{
  "train_examples": 195000,
  "horizontal_flip": false,
  "encoder_conv_stem": true,
  "encoder_layers": 6,
  "encoder_width": 320,
  "decoder_activation": "elu",
  "decoder_attention": true,
  "decoder_upsampling": "transposed_conv",
  "residual_init": "scaled_by_depth",
  "optimizer": "adam_atan2",
  "lr": 0.001,
  "beta2": 0.999,
  "ema_decay": 0.995,
  "steps": 8900,
  "warmup_steps": 440
}
Rows from block 5 of the encoder of a small segmentation model, named by matrix and row number. Rows with one number belong to one neuron. Each number is 200 + 20 x the weight over its row's rms, rounded and kept within 0 to 999. All counts start at 0. After the name is the row's rms in percent of the matrix's.
Before each neuron's rows are labels from the 100 images, of 14848, where the neuron reaches its largest size: "responds to" is what is common among them; "peak at" is the part of the image that holds the peak. Only what is clearly more common there than usual is listed. The data: renderings of 100 made-up gadgets, each built of a few solids, in any pose. In brackets: how many of the 100, against the usual share in percent.
# u: gMLP up (value half) (encoder.blocks.5.mixer.u.weight, 480x320), inputs 240-319
# v: gMLP up (gate half) (encoder.blocks.5.mixer.v.weight, 480x320), inputs 240-319
# out: gMLP down (encoder.blocks.5.mixer.out.weight, 320x480, transposed), outputs 240-319

responds to: orange (31 vs 8.3); red (29 vs 8.4)
peak at: bottom centre (39 vs 9.4); bottom right (32 vs 14.1)
u.415,099,196,175,186,182,212,173,177,193,223,172,154,191,213,148,201,215,189,183,189,169,206,193,201,210,196,175,207,223,190,201,185,177,174,175,219,186,232,225,203,225,187,194,147,179,201,184,181,206,212,203,195,208,208,201,237,198,185,210,195,215,193,177,190,184,198,195,216,169,200,195,193,169,197,188,185,196,188,208,202,188
v.415,118,219,175,196,230,207,175,189,185,215,172,214,204,224,187,176,217,185,202,206,201,207,208,199,211,196,254,208,171,219,166,184,207,178,162,231,179,200,212,198,199,204,203,205,209,182,190,155,246,215,200,210,178,190,200,190,213,194,204,202,190,235,199,193,184,208,199,187,165,193,197,187,228,185,212,195,201,220,185,193,176
out.415,110,216,179,231,221,197,216,216,224,183,222,201,214,197,227,225,219,200,181,193,174,262,184,193,194,203,242,209,202,189,172,210,236,204,220,192,200,213,197,189,191,199,217,216,185,199,194,187,184,211,217,222,202,192,201,196,219,185,190,210,193,238,192,223,187,199,223,155,215,200,168,201,238,197,228,185,229,206,204,220,209

responds to: yellow (27 vs 8.6)
peak at: top centre (32 vs 9.4)
u.45,107,187,193,190,159,193,194,213,167,217,216,210,198,204,198,208,176,221,173,195,200,188,177,197,193,223,200,193,209,243,219,230,196,182,192,223,213,207,196,226,197,205,198,242,175,195,241,206,171,193,212,219,164,222,244,214,193,204,195,218,173,177,183,208,196,185,199,208,217,223,157,241,191,228,198,214,180,199,213,176,193
v.45,079,188,191,195,179,193,188,200,210,214,232,197,190,216,239,196,156,137,193,214,170,168,167,199,204,232,220,177,205,214,217,213,233,155,230,216,242,199,196,197,218,237,258,213,219,196,224,215,184,198,211,201,197,180,226,170,220,212,206,237,213,223,209,189,177,208,204,182,239,213,213,237,215,221,226,171,183,185,208,182,163
out.45,115,210,208,200,243,206,217,204,204,225,204,202,218,194,188,182,212,195,223,180,204,200,194,242,201,199,227,193,176,159,192,186,206,218,191,190,206,199,215,176,205,246,212,223,225,162,204,185,196,209,222,193,199,189,156,204,254,220,239,186,216,220,232,218,234,194,206,185,197,196,208,206,228,201,194,209,259,199,194,205,209

responds to: yellow (25 vs 8.6)
peak at: middle right (60 vs 9.4)
u.331,108,220,220,181,183,187,178,211,199,201,237,210,224,193,205,222,188,169,200,208,205,182,186,185,205,215,215,180,209,184,211,203,210,184,198,179,206,209,198,185,188,202,219,211,190,190,210,212,245,200,220,229,232,192,212,187,228,212,246,207,173,178,213,176,169,213,200,205,212,213,189,215,170,205,207,251,197,200,201,194,240
v.331,112,202,242,201,214,192,194,190,204,198,216,231,202,185,220,206,177,222,187,213,205,211,221,188,173,205,235,201,179,169,230,203,193,212,221,172,232,207,214,197,198,220,212,227,191,219,195,190,191,139,201,232,215,197,230,206,201,243,193,194,166,215,210,190,231,210,225,197,195,190,205,219,195,223,192,185,208,230,206,166,192
out.331,106,219,210,202,198,191,190,222,190,174,205,201,194,174,206,160,173,173,190,230,150,124,193,228,217,196,229,208,208,168,187,197,224,183,187,207,216,163,224,182,202,219,193,187,213,191,204,186,191,201,180,184,202,197,214,194,225,206,178,208,213,190,206,205,201,171,188,191,179,196,224,210,214,220,221,171,199,204,170,218,152

responds to: teal (26 vs 8.3)
peak at: top centre (54 vs 9.4)
u.200,097,192,215,192,190,204,186,223,186,204,207,215,223,232,222,193,196,191,205,236,199,177,176,189,173,209,209,174,173,219,206,218,219,184,169,204,224,208,190,229,199,200,180,233,203,218,216,177,217,217,214,175,217,215,236,233,209,209,226,201,168,153,189,181,154,168,194,229,183,183,213,218,182,223,220,189,229,186,242,203,199
v.200,081,223,161,191,200,182,169,213,223,205,212,210,215,196,208,208,194,190,225,199,174,163,209,193,208,216,207,191,215,232,201,235,217,174,199,188,205,212,212,171,210,189,171,196,216,197,209,201,220,223,216,202,194,219,210,206,190,200,238,218,158,181,194,206,217,198,213,198,174,180,221,185,197,223,222,197,203,227,199,205,203
out.200,087,192,218,197,167,194,206,162,196,198,207,187,222,228,197,167,217,212,227,202,179,100,202,219,177,201,175,184,169,212,205,202,188,203,183,210,226,207,243,212,199,203,170,224,180,188,218,178,216,182,205,215,192,210,203,215,211,202,229,184,200,213,226,200,247,202,188,221,204,209,226,233,189,217,223,205,179,184,220,201,182

responds to: black (25 vs 8.6)
peak at: centre (40 vs 6.2)
u.205,082,160,193,195,175,207,170,219,214,217,234,185,214,206,206,160,203,179,186,216,193,168,179,226,217,227,200,177,163,163,198,188,185,194,208,193,197,188,212,234,202,223,221,184,214,194,226,234,219,182,239,210,211,196,186,204,221,207,232,212,201,180,191,196,163,179,206,196,217,196,168,209,210,217,187,227,226,221,199,190,192
v.205,080,177,183,226,230,184,187,201,215,203,215,210,210,168,176,180,192,179,164,207,199,207,189,202,192,216,204,224,159,201,224,223,193,220,196,184,216,219,204,233,189,207,207,238,242,194,161,204,228,195,197,233,231,253,214,211,187,211,187,216,179,228,213,188,184,166,187,212,222,225,167,218,195,206,220,206,204,177,181,193,195
out.205,072,179,197,184,216,207,195,209,168,207,203,207,210,231,200,210,203,215,210,248,191,103,166,197,185,201,164,211,268,214,214,213,186,214,172,206,214,165,209,250,170,170,226,209,151,199,192,225,208,197,192,211,156,223,230,209,190,219,180,190,183,181,180,181,231,218,189,207,227,186,203,200,193,238,205,211,187,205,210,181,238

responds to: has a torus (73 vs 29.7)
peak at: top centre (36 vs 9.4); centre (31 vs 6.2)
u.425,095,211,211,203,194,171,233,202,205,203,204,169,207,212,201,212,183,222,231,230,179,166,200,201,179,196,167,176,216,206,237,208,243,170,190,205,215,203,237,168,215,214,229,153,200,191,195,184,238,211,212,208,229,232,199,183,230,185,198,213,207,189,185,179,202,190,253,230,194,180,193,185,182,210,206,203,211,195,184,196,222
v.425,103,195,199,188,168,167,202,174,179,212,218,171,203,214,206,224,156,199,216,183,201,206,164,201,206,202,187,201,210,218,228,223,187,181,261,196,190,175,195,203,180,209,215,182,171,233,209,229,163,219,221,205,202,211,184,203,214,207,218,224,195,186,178,211,209,196,166,175,212,197,200,163,207,259,247,223,217,199,226,177,194
out.425,100,175,250,248,184,159,247,194,219,228,225,201,203,228,218,205,195,218,212,174,226,132,188,203,197,198,148,214,193,200,208,238,211,221,214,182,210,203,182,193,194,225,249,198,211,188,214,242,187,192,210,189,186,196,183,208,193,171,212,215,212,187,215,201,205,199,194,186,253,198,201,186,231,229,213,201,203,231,219,212,217

responds to: purple (31 vs 8)
peak at: centre (56 vs 6.2); bottom centre (34 vs 9.4)
u.157,092,196,213,187,169,222,207,221,190,222,192,193,183,222,194,224,208,243,175,234,186,166,173,184,223,166,171,171,195,222,184,225,197,181,223,220,229,203,201,218,208,217,193,230,178,175,195,205,215,168,207,180,187,214,240,211,189,176,187,204,213,220,174,160,172,200,200,240,228,224,181,242,197,220,206,188,176,183,179,200,204
v.157,107,172,207,163,200,211,183,218,182,229,198,186,241,201,218,201,172,181,186,211,195,214,197,176,208,208,227,203,178,191,222,184,188,182,217,207,222,173,182,197,195,193,169,208,204,226,184,189,174,190,203,188,187,216,209,241,211,212,211,233,209,181,164,187,176,221,216,176,203,164,225,185,187,239,218,180,225,194,210,215,156
out.157,086,223,201,230,177,178,205,190,227,172,214,206,181,210,200,203,178,212,189,200,182,127,189,213,167,195,171,234,205,207,223,208,198,226,188,175,207,186,201,202,200,195,207,220,207,199,212,204,194,208,199,204,181,193,177,188,213,194,155,216,168,217,229,197,231,162,212,175,233,223,217,155,235,224,229,162,164,208,216,206,176

responds to: red (25 vs 8.4)
peak at: bottom centre (32 vs 9.4)
u.256,075,201,208,210,201,229,168,206,220,186,210,209,218,225,217,212,198,182,188,187,178,185,174,173,214,222,198,204,228,245,223,212,198,181,220,217,210,193,206,204,200,186,197,240,209,225,222,199,191,193,230,224,193,213,199,178,212,200,196,231,140,205,188,199,191,201,229,239,183,197,189,220,161,245,225,194,175,222,195,206,199
v.256,069,180,215,196,181,239,147,207,232,212,221,209,219,232,185,189,195,203,155,167,177,222,174,178,206,170,206,199,180,188,209,212,174,198,165,187,231,206,217,232,197,181,187,229,186,192,204,204,214,235,211,188,187,205,223,210,209,201,205,191,165,191,199,204,194,177,190,225,219,171,203,212,167,197,186,233,194,179,183,236,215
out.256,056,194,235,210,189,202,208,164,200,190,206,205,167,191,215,186,195,224,208,214,205,249,202,215,186,185,175,224,206,183,211,178,189,237,221,192,205,214,199,187,190,202,194,217,187,208,193,194,173,204,231,156,221,195,184,172,233,166,180,188,238,250,201,214,238,230,195,184,225,173,219,220,219,199,195,152,170,185,172,177,215

responds to: red (25 vs 8.4)
peak at: top centre (41 vs 9.4)
u.30,107,232,219,201,207,204,192,195,219,236,204,192,200,215,205,217,190,159,210,176,192,179,194,209,210,205,190,186,186,195,201,224,252,164,214,203,211,234,191,189,190,236,180,196,187,233,193,219,162,190,189,194,218,211,197,189,218,209,219,182,198,215,188,230,216,229,221,200,195,227,226,189,174,217,192,220,219,200,211,190,213
v.30,087,189,173,194,205,239,217,203,199,230,179,173,227,199,188,185,238,209,203,217,180,159,214,191,216,179,183,191,203,198,172,198,236,169,220,214,204,197,234,232,218,175,184,189,207,186,183,222,163,206,225,180,190,196,184,198,196,216,216,194,194,220,187,200,212,218,231,162,171,177,257,193,220,208,202,184,238,230,170,201,192
out.30,092,186,176,190,200,219,210,208,216,213,178,166,194,182,159,198,194,214,185,169,189,203,226,211,230,153,206,209,182,153,199,176,203,174,188,225,175,177,191,203,209,184,174,193,200,200,188,181,183,199,191,212,194,173,177,174,239,218,202,173,215,225,217,186,220,188,190,176,189,197,211,195,186,185,164,190,224,225,166,181,173

responds to: red (26 vs 8.4)
peak at: middle right (65 vs 9.4)
u.207,089,218,183,207,184,204,163,227,204,189,267,204,193,205,208,211,207,204,213,201,210,161,165,232,197,196,191,186,164,221,228,218,207,207,193,202,186,208,195,224,200,179,250,231,209,169,173,206,200,201,224,199,224,215,181,164,196,237,216,223,209,185,209,181,188,183,227,206,224,195,207,200,195,217,217,176,183,207,196,205,227
v.207,088,164,200,215,218,220,148,233,213,217,202,220,204,180,197,183,203,176,170,189,201,208,185,203,197,195,225,203,175,188,226,170,183,220,225,176,222,207,196,197,183,178,230,222,175,214,170,218,193,152,233,210,200,201,211,212,178,211,200,230,172,187,190,201,183,190,197,225,230,198,181,246,199,228,190,187,198,174,202,198,213
out.207,092,207,221,190,171,186,172,202,208,198,207,147,198,208,189,187,182,198,180,223,188,186,199,231,202,227,215,180,200,197,191,187,190,162,196,220,221,203,220,190,191,209,189,179,163,208,210,234,182,189,181,179,223,209,228,216,188,197,223,164,198,233,182,201,179,217,180,218,189,223,169,215,179,236,220,190,209,199,212,190,209

responds to: has a torus (60 vs 29.7)
peak at: centre (59 vs 6.2)
u.0,104,201,176,231,197,175,209,201,174,261,208,172,196,227,205,201,144,200,192,214,193,165,208,201,204,204,172,155,226,191,217,222,203,177,218,208,234,175,215,200,232,224,158,153,230,165,222,200,201,183,200,174,196,199,232,224,213,204,197,242,192,194,197,158,217,165,226,186,229,191,175,217,212,216,202,207,194,214,199,194,200
v.0,105,172,225,208,214,201,176,212,200,224,227,237,193,210,255,209,190,175,184,192,203,213,185,166,201,214,226,202,177,250,208,198,186,207,182,211,225,201,169,213,188,204,178,237,214,203,220,181,210,193,243,213,197,220,199,227,199,197,219,217,159,186,201,211,177,179,220,253,220,216,176,221,200,239,194,210,212,191,220,211,187
out.0,122,179,228,214,190,203,197,172,208,199,206,203,216,203,210,169,246,178,210,191,226,243,192,205,173,204,199,246,172,178,209,183,178,241,217,191,203,235,190,228,170,204,207,211,201,205,183,225,251,196,213,170,220,204,173,239,185,190,208,171,234,191,178,199,201,198,219,210,212,190,214,179,183,194,193,183,182,204,204,201,210

responds to: has a torus (84 vs 29.7)
peak at: top centre (34 vs 9.4); middle left (27 vs 9.4)
u.16,097,203,228,225,174,184,219,191,168,217,239,181,202,224,217,208,177,185,212,203,192,165,195,221,165,199,214,177,175,211,218,199,252,156,195,228,213,206,207,196,206,217,223,197,217,192,195,164,244,171,210,213,209,195,212,193,224,205,217,214,210,175,195,200,161,196,246,210,200,201,201,217,206,211,216,187,226,218,212,195,194
v.16,067,197,174,206,189,207,193,236,154,230,221,205,183,191,197,208,182,231,219,193,171,174,191,207,170,196,235,187,194,197,201,225,243,202,194,197,196,203,211,208,211,167,218,192,211,201,177,177,218,202,211,209,187,192,191,165,170,211,219,209,214,210,149,207,185,198,243,204,208,204,219,183,179,205,209,202,207,204,186,228,224
out.16,106,178,231,214,179,163,199,155,210,210,225,200,219,234,231,211,206,196,222,171,221,101,209,191,169,237,191,202,169,220,182,197,231,224,181,198,202,251,172,207,177,235,211,219,184,204,220,239,206,192,221,211,219,208,235,183,188,166,227,188,184,204,209,203,204,195,218,209,226,210,188,210,226,233,197,191,200,211,230,193,229

responds to: yellow (25 vs 8.6)
peak at: middle right (72 vs 9.4)
u.69,116,184,208,209,181,216,200,201,210,189,226,183,211,191,210,213,182,169,198,176,183,185,188,222,205,182,210,203,169,184,216,187,208,210,199,226,196,217,194,205,189,212,204,225,209,202,209,154,195,203,239,231,225,222,179,168,189,250,219,233,161,196,211,206,216,214,225,204,218,204,164,223,226,217,201,187,191,194,202,216,197
v.69,115,170,185,212,222,210,175,232,177,229,225,226,226,201,202,179,183,189,209,196,210,207,174,172,191,205,234,209,180,192,190,206,181,215,216,170,236,190,211,250,194,199,169,224,235,194,218,195,166,165,223,201,190,236,215,197,215,211,215,235,190,188,216,215,210,172,208,235,224,179,190,209,204,242,211,205,223,221,206,236,161
out.69,128,190,207,186,205,211,173,230,212,233,196,212,206,193,228,204,205,228,216,174,225,217,214,177,186,210,215,230,180,196,211,196,195,190,188,222,187,204,190,147,191,180,144,224,195,241,191,197,175,205,224,149,241,204,184,174,208,177,251,186,202,222,176,213,215,196,166,212,195,177,240,175,185,203,200,208,205,186,230,218,235

responds to: red (29 vs 8.4)
peak at: bottom centre (50 vs 9.4)
u.164,108,191,196,200,200,216,182,204,193,225,182,199,211,222,187,217,179,206,196,193,198,186,179,152,230,174,224,188,180,222,178,194,196,186,205,217,210,241,215,199,200,209,235,197,168,222,211,205,180,192,213,194,198,209,202,207,178,193,219,223,224,204,188,180,195,194,190,222,191,190,197,218,185,203,206,207,189,182,200,206,228
v.164,105,179,224,198,194,234,180,220,217,198,197,206,209,189,213,173,205,186,155,177,184,210,189,179,176,186,220,203,192,178,221,176,196,220,175,190,228,217,206,207,198,178,219,225,196,212,220,182,167,203,211,194,202,193,219,200,214,198,219,174,152,186,208,226,217,203,201,229,205,180,208,237,183,204,163,192,188,185,197,202,222
out.164,108,188,189,178,195,174,185,209,195,187,199,207,192,160,221,194,184,201,172,210,211,234,215,202,195,179,217,205,186,176,188,190,208,186,201,181,211,170,178,223,176,213,217,194,184,199,208,198,181,173,171,182,174,207,216,192,245,200,187,171,206,212,186,218,223,186,190,187,204,191,227,186,249,217,198,145,179,185,190,183,180

responds to: has a torus (70 vs 29.7)
peak at: centre (54 vs 6.2); middle right (32 vs 9.4)
u.53,096,206,173,209,209,188,192,225,204,217,221,183,196,234,206,215,209,220,213,220,197,171,194,178,202,213,179,169,232,232,221,229,208,157,200,192,233,169,241,196,220,190,197,202,218,173,205,184,220,194,241,193,208,212,219,202,211,203,214,239,213,191,188,174,202,180,211,215,180,155,191,221,176,219,223,209,194,188,213,193,224
v.53,079,168,248,202,173,206,135,194,190,206,207,210,197,252,222,181,179,199,166,176,204,210,195,183,214,184,229,207,190,182,208,175,183,199,236,200,230,197,189,201,195,174,181,213,172,247,209,236,205,216,245,186,211,216,203,184,206,178,210,231,180,206,184,208,206,177,197,205,227,189,225,219,179,221,205,191,186,196,203,189,219
out.53,078,183,209,237,200,173,213,164,215,226,216,186,189,223,199,200,177,183,209,205,208,163,198,215,200,175,220,226,182,177,202,196,195,229,218,183,202,218,192,191,169,221,227,208,196,215,213,233,184,188,206,200,179,167,169,186,161,202,210,202,220,231,204,216,210,191,183,168,232,212,196,192,246,227,207,176,187,196,198,176,204